From a checkpoint of a small CTC audio transcriber.
Training: normuon at rate 0.0063, 4200 steps.
Rows from block 13, named by matrix and row number. Rows with one number belong to one channel. Each number is 128 + 24 x the weight over the matrix's rms, rounded and kept within 0 to 255. All counts start at 0. Numbers have three digits each.
# convs0: first width-11 conv (model.blocks.13.convs.0.weight, 208x144x11), inputs 0-15, a 11 kernel for each
# convs1: second width-11 conv (model.blocks.13.convs.1.weight, 208x208x11, transposed), outputs 0-14, a 11 kernel for each
convs0.25:118136150152133139144130125128108104133130138120107126124121121127162170128142102088111176168121104133120090119124106151164136138159087093107104106120113088095100131168153131119149146138142113127150179158154145130141119120134110104141129139136136141132130120121115144141139130139123106104122134141141144136111131138119096097096090140144174162154159145116119089066121107107130148166167157144157154085086099135161183199187180144122124137142118113129156168160146148165161147107108122128119148147143141139143121145179170180138145138
convs1.25:168148145125123159192179139118116134122114124142139121093098099104122117136140115120138128127148139095100106113105104114110113120123145151163149133114121099100127123099118119127117110122117123107105114125130146163149127117133152142116135139137132098088098118140153167146133150180161124106109125142115121099102103121165186167136152113124138161130125146132119112117096120107110135160148131149122104129123104100109116100116145147131092076112126115110098092119135149132133129143151115124125115113094
convs0.26:105098128126113112093105142150143096097141164162110088107121141168133119123137128103137143154143126155136113148163110128107110072091091096096097096092098100122151177128127120122110094121150165138139128116112108149152128116109101100185175139104085115136120119126133138142131139122102091115116137125139096081123117177169140121121138114111084065106115105117124124139115114114132141145141121141148142143124118104112089071085095110101155137114136139115134126120153204103106094102134148131099109124134163134127131118135157100077084126
convs1.26:143137158148154139110110112128135147152135130142135120115140139132116127106100122108099119116108111141135136148145148143127117114092127126145115131160124114119117116126127117117125120110133146153149126090110126142164175170176169169142137132118135137127118116130091116140118099099110099120134115112120125131127115117112118140151139131145146133137134129129122114101150148140136127125105100129136122120128147135139143123113105120131120118113130146136116131143128139134139142139124100133128128135132
convs0.27:130124108125157162144135145127108113116109110108116120152146131111157123111119119124120136144148188146159120135165157129102096123143132123104105094090108117129130126099105118130132164177163144140156094110119104095113115098126149146115117125129125137142133131137133090097107120120115124126119112103095111108110109132129114130123124187188180155141172173161157154146098115132135118129117106110114115142134155165171161146125106112141142148148149124101105131137119097145159149134147179192177154135104120106084076124134122109111138171
convs1.27:105114148167162133123135135158157156120107126133118110122115132144120112111130135142146142135147165111095105116128133118111120126140144166153155143129107109108130135150177172136138144149132123126121118119132135132136137156150111102134120101097108085069090125123133121141146114100110118121163189185132137146153163159135125133133116095087099104119111121137139141140142131133152172167152169157137146118120115120125134125123111103133142141128135128117125149163166134143120110129142139124135139140111
convs0.28:198192147122116135145121146154127144135114121128118117112081065086162143118149152140117132119096102134134112125133127111103098099107101091104139147139104114138134120151146141140137119102139148141177139150159143122133152159170146117138137124129121140162153155154154120122119120136123105112113105121123115112106100124137123123144138113108123124131121146146123132142123146146140134145129125145126101141154135126131153144150157153133133130109095135204204164148152143107129156170157145134122109088105143136152159146145138110103106101
convs1.28:082098113110102104141157134136158147154143138133129110109108114112106122112103104118142173181165145152150148137127112136143133152189166139159162131086103103110121140095098100103118121123122135129146142130134151158140094089102122157131135118096104130136127121107140121129117104101108135149156162142140132145148170182161151136135150158139111120157148173174151164163105116127125143142129118134126105144118129133141155136141130118120187141126118135137141136128119115120126128134145138130133118107109
convs0.29:100125154140133151158144133124111125136139136086047090131137129128149150130118150163143096120126131143133110110117091097082115118108125113109133144126110120108090083141127130133120141152131104089085120143133102074094127119144159120131124126129138134125110098132144156145128115098119119139150135113139139149146131121103120119131128141131134138133112124153151144150147136140132129110102113123121133097086090102118123132117118121102110133124120138124106124131130131142122125115115145168183158130124125130135131148129116152150134133
convs1.29:126126126125118130138152123101121146124102102104113116105122120131111169149167138125137122132106122121107123127094088110126122133136139128119104117115138131111109135113094099093081107110099110137170227212180162104085106121151141120139116112130137172156110106115147120147128125175197169134146137108095095129148163141082037069116082133121100114120138138129109117127126145129134121107109127168161136117107085093104104071105151148143144134134139173151151162138097106137157065000060114114137146132123
convs0.30:154159137094089119169165142144132156108132131124108087124131112110171202150119099131133131130127113196139114118092067121122120091133079107105106135108082101129131100099111123131151137124081093107127098095123140126099104113118140156146150130108100128136153156140154100103119139144121112114139138157112108091092118114114111124091067139134143166155154138139163149119154131100117122128130122132116120153146153119081067039054089136166102130126135156175145104112112101093134146120126142142125144143128123127136121125142152117104115092
convs1.30:129129132140131137166149103109133142112106140153132107153201144121117153140107103125122142167167175117119134118104109110114145154133122127121140167156142121123121122098108103109120140146142131108108118132146137132155180175150124108160143131104127137126141138108118106120098140155140112131146127139105116131139124127133147130123124123119122117115133102125093086112116106140148134139100130154151136092137145114107115122116120126141120130162170149101100122121117131142126146134131120117129121103110
convs0.31:138149151127102095111136167173122123129127108126121093078069105116148174179144127119127118108132135118161136119136128141123074099128118128122119121123121123113127134138156154122097118146139126144149130148148130098107120114133120095188159139129135122128138149147144124131125113104112126126132135137128130134154132132134130134133164132124139140150167153157146157167130130125094099128156159135112091120151153133125102122130125134144106132140128149136109092105109124087100110123144162148116109107103096107132133135128130147153142133
convs1.31:105106135130114119137155146118154149141143143124105107137130123126145152161151113095077090098134141099103112131136133140143140142144123118143146107079123148148118106085094089100112148176175179174156100117131116105113101103130131137095079091122130133115120120109116135131133146201196169182188150111108127131125093065056103132139141127115110098093125128103125138140137102087093101143167185174163126139165134101117136126099090096095133125083078143167166143075041054166133067046104129148171156144155
convs0.32:119115120116101127140127113135139141111080071093104133156161131084160106097093145121098121118104092084094086106141092103131134132127144150164169141113093117120134141083123132132170136112088074096130157118093085113128121123113101125102098113130119120131145136126120141124114101106101104124125130127123150133113134133111133137108104140140120120100087120144155160162154150115110108107128131143137113141121149175179170162151134123078095112121116129117096120154174149154139125124125104078107157176132173158148158150140125104120144124
convs1.32:164175154145125126105088117104083123122140153175148156199185158129115123147110105087106122123116112149146154129131138145177174157148180175111123136121084090100091075096128146167159140135127159139114147147177189157162164134121122137118130134161146084060111096112140114112122128142127114097086092088153109107115105058088136122136132174151123128163142113110119118128129130137141126099127127086108126155162132143136142105126108118104124123121133149154157145156148129148089082129127090120141158157140